Rows from block 4, named by matrix and row number. Rows with one number belong to one attention dimension. Each number is 500 + 50 x the weight over the matrix's rms, rounded and kept within 0 to 999. All counts start at 0. Numbers have three digits each.
# v: attention value (model.blocks.4.attn.v.weight, 384x384), inputs 0-191
# proj: attention output (model.blocks.4.attn.proj.weight, 384x384, transposed), outputs 0-191
v.75:488638467482451507475578579480522438446470626468507674454502547465513435513464545465446490552551510479463465450426483524532539443401489515562491639545516475470509553455600539469480496474477518513475556534504492584526512481495519555506528518520571449435539538464490468518470536450407523434484519458537461517533470399494555503460485600483475512460406491587557524566561536455530490360476464534527475507450423584476505540560533611531474500482443475467506476451482383473475568597552432537531507556480567466490563437502493470555341458493497592473508504493478462561485505508558428480
v.76:532517404503458531503495513495488453457594513497458513420507511479459554504521559446495555532501478570513457465527415460529568465461446542592488358460518518474477433499442484522564481460485544483542533548597458501430561494484496513531526455495527621482552522423492580478469491515562544518560519466508485609524454520566522514544520425476547497544491459563537429486463600531532503457510509510519565449445503426515408521600502471478537494508563428509476449433545471477474457468461533450521423481509568442551480504535558455486459540510516486521607483491407490510539464493509553528
v.77:476372468527443474466483513478441541568436434466464473596520545439433569534529481504491536491427511540474533527474476442535546478514474572446540523508464579467502489488430521498525508471455554487556489468494462547404546478490541525501497489504472580544556478470485496497533476498492489533577473469483493457525468464550531489453471444523530504462466488467515532530566518529553491532547395504568572494492523488561534471493521442509449502523507524509454528502520561511554496477522475412496504575569482427511573494543429495504432533458484433482620532439506581569503504627501520485
v.78:524523493424429486444602545545480459438520598444503556468444552528508455492459542464495538566579451595433487407489426522551468506413512558504488478509504463475556497521516579505513477497518459534533542515512449553511587483512518602461453472604558398463555532450597478568399471453502562488493431532489547553601547428486575451458517506486495539578494529612541432542489560497525536457451532591501568533437489499553493472606499506526555568604419412480548450460503429454486518511461523459516446411518514442421466526521597509490401474524500524573545521540485486510526521489475497556
v.79:463515449492578524422386508479538451520455512475599549514541490459509498520492556556479538566449496456505508482438471557463545538494549542500461594455502523499473500499460392541488493547553528581495492484535505494479425476551581487584500487546488559487527460559527438593623436452422410488484559504491439467533474516538386524369534498451560431522561534542451429452502557522508385568509457500482467535497506522462469507478468411495523493500541578536560518487449414522480511485503537509453542546473458585493405542445516434449488386521418497522556543447503373527524479475437473471
v.80:503622488554509458395433491490476533451536511491526562496515482552472513488462523462443525599534454516474541513492537460423544437547478543582413447488525494478492437465552481486419624463483555523538519574486520579456483465381436494581490420529494590451525501503563531492425542516459557506598475472531471524597466511480547478512517586455507584458526496569519431507497489545567573506528481534537498480508489519487470497490505436559535531541451469511483494428521400497509416507537519526462465500511555505622553590538566480455433547467517566573519467400525533404519473496519493504
v.81:461431585537512446423500482604483549540497400468499372594474567477497539410484518533493539426478534572535477513505489449529487490622459532446540449474520540460493461522409422506551453574482611517516478352537541568436436534456493545472492468442531526534529453446517524481534481462491377483490522501510515561490530484497527470544460459544504481480476508397512398512502530496541500508483425523488498429497481515600622454477448487499502476493543495449510548424514546475579475478522596408550539493459443490597499537512439531470506487433443447420566492514566545564482488490450473529
v.82:428507538495581503433552551492503477432542494530498586423524471440532454561539446497579501552460414518479478441458537535524456561424487522510495589506426498483496482455583614514557457581503467460494471583543486451515510467525485556487475503470498517437470581509482477484491539497463514496502465637492521456441518516479465504460522524489558416466571467515477567586552484564554456487516584464499524534542528424576472495555466510441531521513493461435560516450441494409480530528434425497543486520508558550398456475502517473566423439426529499501433484524603511472510394568554427557
v.83:491489422558603512418470503509403467449555456441579486438500489504470485470548504474536480609443459529465506426550455487475500556575472580502420544457473548543382484554530527529415486471531459546491485558598521457535578559471561536522572448473384484411606519516530511483463426510496474467528506482421475559504518524451486538485560530485544548428556451542499570475514575556524503485431476521416473521565512465609442498506448506444506605459505494453536480503513512516459496459535563461530449412488592548482456463529518491498472498436522498497507517490541478469510500523500516497
v.84:571562449520455429437521522584526518459406439481489473518399536568377482508528572465410533496532543472464506500492454436543515467483504522570514458476374514455528555462462531462486636463529599530484493578541529522476513507465498484488493503486495481502508454500519480506416494509488533438639610468548477552649403489525564486482506547508472542577410517462561501552472604461551524461505474531538483501430495508508506466499540506511538487554422484591500470460496486559586472606481600506481496532590486434537556489522550484458512539489463496441578530480491507505546510557524539395
v.85:506454551516421612475485515553591551511439419520503407504410449466512502476531485597522479533446539505559482532553531578491444584540504428431543438565530512518541541518429520500467475521485462427423563396470548495645365507508462521493480500431552463537476511446460438501560492475589483484475492548497551440398450464468454434495452487481516411469551599546437491422552420451486457461441513441515525499518485553531559520416533445503527508570498572454521459566506507473528491536508519557533488522473530558435461487523546504506549533549444451446484470567554523541503531486457518513
v.86:492449553572569513534503518412512448582520473565564454477503525589472398507471478479503503502471453415547524561550594501464409522530513430379479576557487476497479488491575495516471585541484409516432499528467426521590531525515471520537473547443487422541500457537468431503478428527411477518463522472463548464506595594479438512490464513503540425530519511471566566543546425556467472488501589517532459532520494524552490488457493567394533465477520462476535397517481501456455524552560485529507537437470466552467549509473425574530504441432504555517435428499546506484540522390467478498
v.87:480553448472522568450465609502462379437506571461485604383532493512519496527393514473492471582555501514464549388539468451479509521436470555604505505447567448500444498453542578480442554520493509550528435626450478466492497505589473566551442485561439500453538519476513552472393522493528495427538446511522497519494493474462526496478522550513520502528505460579578514547585502438459601453478543506434505491482416427432479559635479550501555591561508481555484534451463485454497494540551459504489474506513471469510486564499569438516486442488541566457492493450544521419496492494532479500
v.88:524492543523521556476528502467568543533483422553489549491505557435487501509550446445461498484455429475360517452528452418513454547436521475526531552579436572411504504474556520458526487475417504509510468545496570489465549466497509515567512529485477472455527496494437521466575483525481505486555498522562495480477430519497433503496491557493590514435410500503434586555529553462531453481592431412514436499568563438555407441448475510401561527503593492545554528504459480452521459458453465492569529560500573546455416532504470477534502538520516506520489516459530371545645460538568546460
v.89:435408513519544491527546494450479540555491416509482436509554525424546477487551435505524478424424549423562481487562560484519469550504495447437501499457475500534482500448515514528468576466514490496495509461457487458476433496476522545485484513525483491451474494531462420498561495623476404568448521568480530466452477589507493532532526446583482435469496486416459499499520461452528451509483482445497440499502514564489491489425464551475410490459564451495554548541463549512497549441587508474423524541537533513581474434493392534560513465478449455508494451526606538561427429542511512504
v.90:456437566443544490446495551464511443462557479464594509439585498409564502567537447563457597431424487499450419446604443594509493562472422519415540478476511466495444526494552464508427507551559551572523522443495519506476546550502474535503506550496489525474472513508480515455451463468460387390479448509418532454472535449527492502576465486530517435471502453406476521546477443481508541527444470392472473559586575494501511459441496512451480469496603506443465488538446450443466541535522438460498535560458461510481481467465427610544418439494484440462469550513536473487473393547615450540
v.91:445514533397548531582470519470482472478536491503527460485564407502540434500473452469557459450486488445531582521532539562560443509418522481503540478551464447558532475487514510496541504571517421484465444440562478588490500484550457499434479512453557447495507566502419482434515498494495538453486540581539557521465527420506449502499492550465507418519533480495487473483502475468550549507520551494564514520467478524480519514562480511426533497479465469462440444412537537481470536491524573542467506456451446532517501464472514492544562517532470475492464539540521570538450502583427515529
proj.75:439430490510518567527492548585550523537462553528477412443501591453500569500574520549480506470460501523492495487463439525454541510485557500454499404539438527459551530555497448496464482485485457416537413542499541533424529568532502537574501523485548495501566513468473461497495515490562472561534523556484498544502512552514474420501461516515493509416530429401402466555450465444467482467508471426464491505522496464545554432407481489537523454464492560502493531544512513464492478474570437534520481454454600504477469490549530507440518461460553479459584468553448537470526452532412459487
proj.76:516501485451471504470531511511472469429546524593507512563407504531501526477498481546501490546477550372561567502556532552470519472428560582564550503438475494486564480542384555468581569441534469517491499586518499505546488521529492420388546507468601522544545511502537481489431548506429552615520513574435430467542497582474558498407554501415544509501479520511519529436602459512529449551494490521522488558501531527512470529558481484549490465501467485421451485422533502536545447532521517560519460467454485464555516591571526446550394558561481475530480459513467533450492493461449482553
proj.77:508578499518436516488526457520536481445477512453560481477477471501522412481540510516504498520566503510511539506488484504488445471531546527516513536505467460541487431507452512483569531427531475514525533567501544564524546456504533443515466471461549470573481516467583518491453512454518496553465515486463519477541455517456580494470508533450535552517538487522566524488527518549491519492424518641566510535544541551405559509531496508468526490583526465471459501474512516483427503528444488472500542546543488475473516571518438515510430510555469447459476486486531497536548514425524534510
proj.78:516475528460519474516519589478461501512576475579393403511498605464454601492535498464550522516424496475548543553532470501487594453477427551462527409475544621436525517507468456571511457473520566394536463539484524563490500521516475502470518538463415539531614535514496537461605597495511534558522565514431470554478515627543460400424510523490498495529466523487462506466500444471492494482494458457514499449555531463547392452422495518559487476370433520471485524475534537467501469507577436572528446453457550478584474511540545415498537480531505502527563440489441545474470454468505475468
proj.79:405504495479480564558435451448416597536528499518474594429582513506448418493568462463422531442471597499559490440530563494459498501388516470477585540531473472507550499481407479467512569457454449547524470531533531502434511562517517409426463567506508441503530514463541545464496444520468501523613385520496575500570433459553506534526427478468509477530522457503544503502524487474447560543473490424553461513479503454516597518553474509546505508445522526539442497516479488568416461485548488497497549460508506517560552498458442481591485493518445500509547428449486505478509535419533555424
proj.80:499461531545439607507464518550525520432498548566596491492529596479537597489574493489505446427437528468491499497479432523508471515504546504565529394471400487494562536555504465549482535483469509516474429510564588508498528467549484524556513538477545543543608438526483494448453453544475538561551569562482462480548504529496483404473513514480498508451519542440510589522600493500455448544558540488534440513411525464601539444418515527514477402516490446518447453504470535460503456418524432501570523538494558463499495449532534490538477542480492487505472480515445483511443474493526460518
proj.81:531551466541524517480531518511532511481519540426573561477513396497464426492534476531527439532575486455441467464520503518455482498483494542451537619578489535541458468533539524492526532464567482548545667555478471473514540516567577485495521471498483498588480489538518531559533532379433576438403488539490527593477416461449497558486534475502470540587548420600557510497562514487515446549489442572495532544512567497440443563527588460478518518557465483527505457469491513536419501570515496408482594544548468505508446577505382527539487483630459500546514510461551482512583506435562561469
proj.82:471480522404500508545506555473494447537540441481473400540521547468454585485455496550530554530421563499533503543422519471493548560495519432466431428497482577474464527431457499509513547571450524423546493433440410498440482492419498445477522462578449528422533598562563570527552492525579427470503549558428384498427468533493481460587423521455497448465424556430421413488446440523433543569462487439516426542506516441545510517453509536507483539513499519476545461502575480447550428497615476561425469501466501463469424523512549525476532501471576546479637448492490622547473538538421440468
proj.83:427494500434506513431495469521497555513535566471543515513554465563472546422512495484385457500423530543598504519478491523486532538435515515503532550473465520500468471492439483524489524427519514571421474494453540437545477528443521430450496479523511527467505492516558532521487450493410588434495489555488591551529402542572460433521469473433422434495508552445474521377593478457431404581445451530537397601432556408534535471564510489518506486422465461422518415506537553514516446486603567462453508487471489527522554493536466507522504471549514519565518485509444601454548575510454581515
proj.84:409492459521433500538506488556518499443529585471516465458515520567520478534614557467398540551471445521512559460457422533452504498483511400516529483577453467527565523598643525493512486411491535446575430511522603565475529549635567497603535470483538519547545491507503435511504528467532525593484527486446513526564462571488503433465571501468519523523560474409526586493509517524572460490521499545503518495530485423536490488460488514498456508519469526521493525548484469440490512531505417417504546496536476489547510487568499498559427520528466476514414522509512473482552469484557459467
proj.85:581588516436489417522498512344480488544453461498443452553448511461406464503399507556622498514525482441411471393513483552502507500486494490469465531521627522440461469475494490543534509508449461515475514502486441445454523489490479581447535461521425542432520456560508477405465489499542484476481549470591522495501456423484482483494526470524536526530516529557500449536483474546578494485544538416426562492552503527482593559517511408488548463466569458477512504477533439481490555471470586523535480495542521441525467515441569514488483431515533389492517548476458473502492502507548484546
proj.86:511426505505573546566554538512477479597494510425502444495574502488499582444436469442521511484425490560436466494470528504559470526496415436490456529501541519532415549431517517499448527543479555541579475442481421429515460529511487495518487516565420511497439530467501550476540456507533466347458478520540470510479515423497405501568515492532445470516442499412427496536430460444426381548496519471519462499460553488454501509514503486483476532519511545577546525514445469514524497452555514549446549504574526531399474412462500554485615403455503502460502500411428544509526508484520506496
proj.87:494441551504436577480519555445553483514554523564442469541503515452462536492539468528505486479389494421545495540507500503501507526506494540544556468487454527425526544483429458542530494501486586403465503497470501462521461509473509466494512436509516508539598549449509547543500475460500555514479516605454447554453496565553487398508508539544427506488535546467472516443504470476466440495504484514509433465461513404564407517429507513511508516447493509455438475517540521507529503521573476539495417448461516410568401495594542493514511475545524534451589466527458595498510498539463439514
proj.88:462556498469431540531465544578518515510487528474526485523453555622553484544522570589415539535550524546510547504477477487507582483455528540444516441498511398617482484561431534450527489443443439488514373540429513547439553553547508441464456484537551504455437553521535535454524503526524390523461487464460485491540481496435575483503440475477524428462579587487476446442501461493443581555471532569486466492482470452482637456557449481566510459549573522487423490545433533443511541588519497513530528443535424512505543455525502528539486565495527354434487493488493524578489554507405527423
proj.89:544498474517521533529512487479510511519440510398561512478535421505511401588472534512546443494579511544469450480496496467493505472502513429420426593513478493468417490421547572542433558544473461533553602472528480470471510447451547509501482510500499498570433505482466538582489522413491438447412417510512492593482482475503519484604442479471485510575470487553528493480437501477513487486423471503498551500558425519448478523473524507524567426512587492534527520496453486535461497525487514430493567494540457532441532533467482552517518490491550532516474540519513537474477544584542545391
proj.90:469509510466491546485568564532541500584498516489531549496509437519448481468538422581479505542535551460532469463467538491533515563544494498439471541539436535425474480437467515511491445495508491519500571481470455489530482497434484448548524448556522460522456482469537626512508536392471502441489491476492517560449515433561524494510369467488413512535507542492534426459499466463491441533453433506575494545541508482402498487459585450541535549469513516496500506430557488584433460549579527476490611437490427471539459560520441510540555497622583612484551462502485534479597537473467583479
proj.91:485389529487606407524465433431458427467535429530389468481411468426467525521427478511488500439523484448517429550506547485490522487518374531442515498455556535541446422406470485540468567550508498516495537509475490474523522451450485592465471458546446480518536477483554530566525477502463494515437456507503441509535549471468503495496469452557523433493465485514506494553450526530561533500532500483518537593512492578498451603485509502472484569504481510515486480486520460453439542398505506545481482508485523529467419553490507499523513485453470578472509504503544523499514538538516453523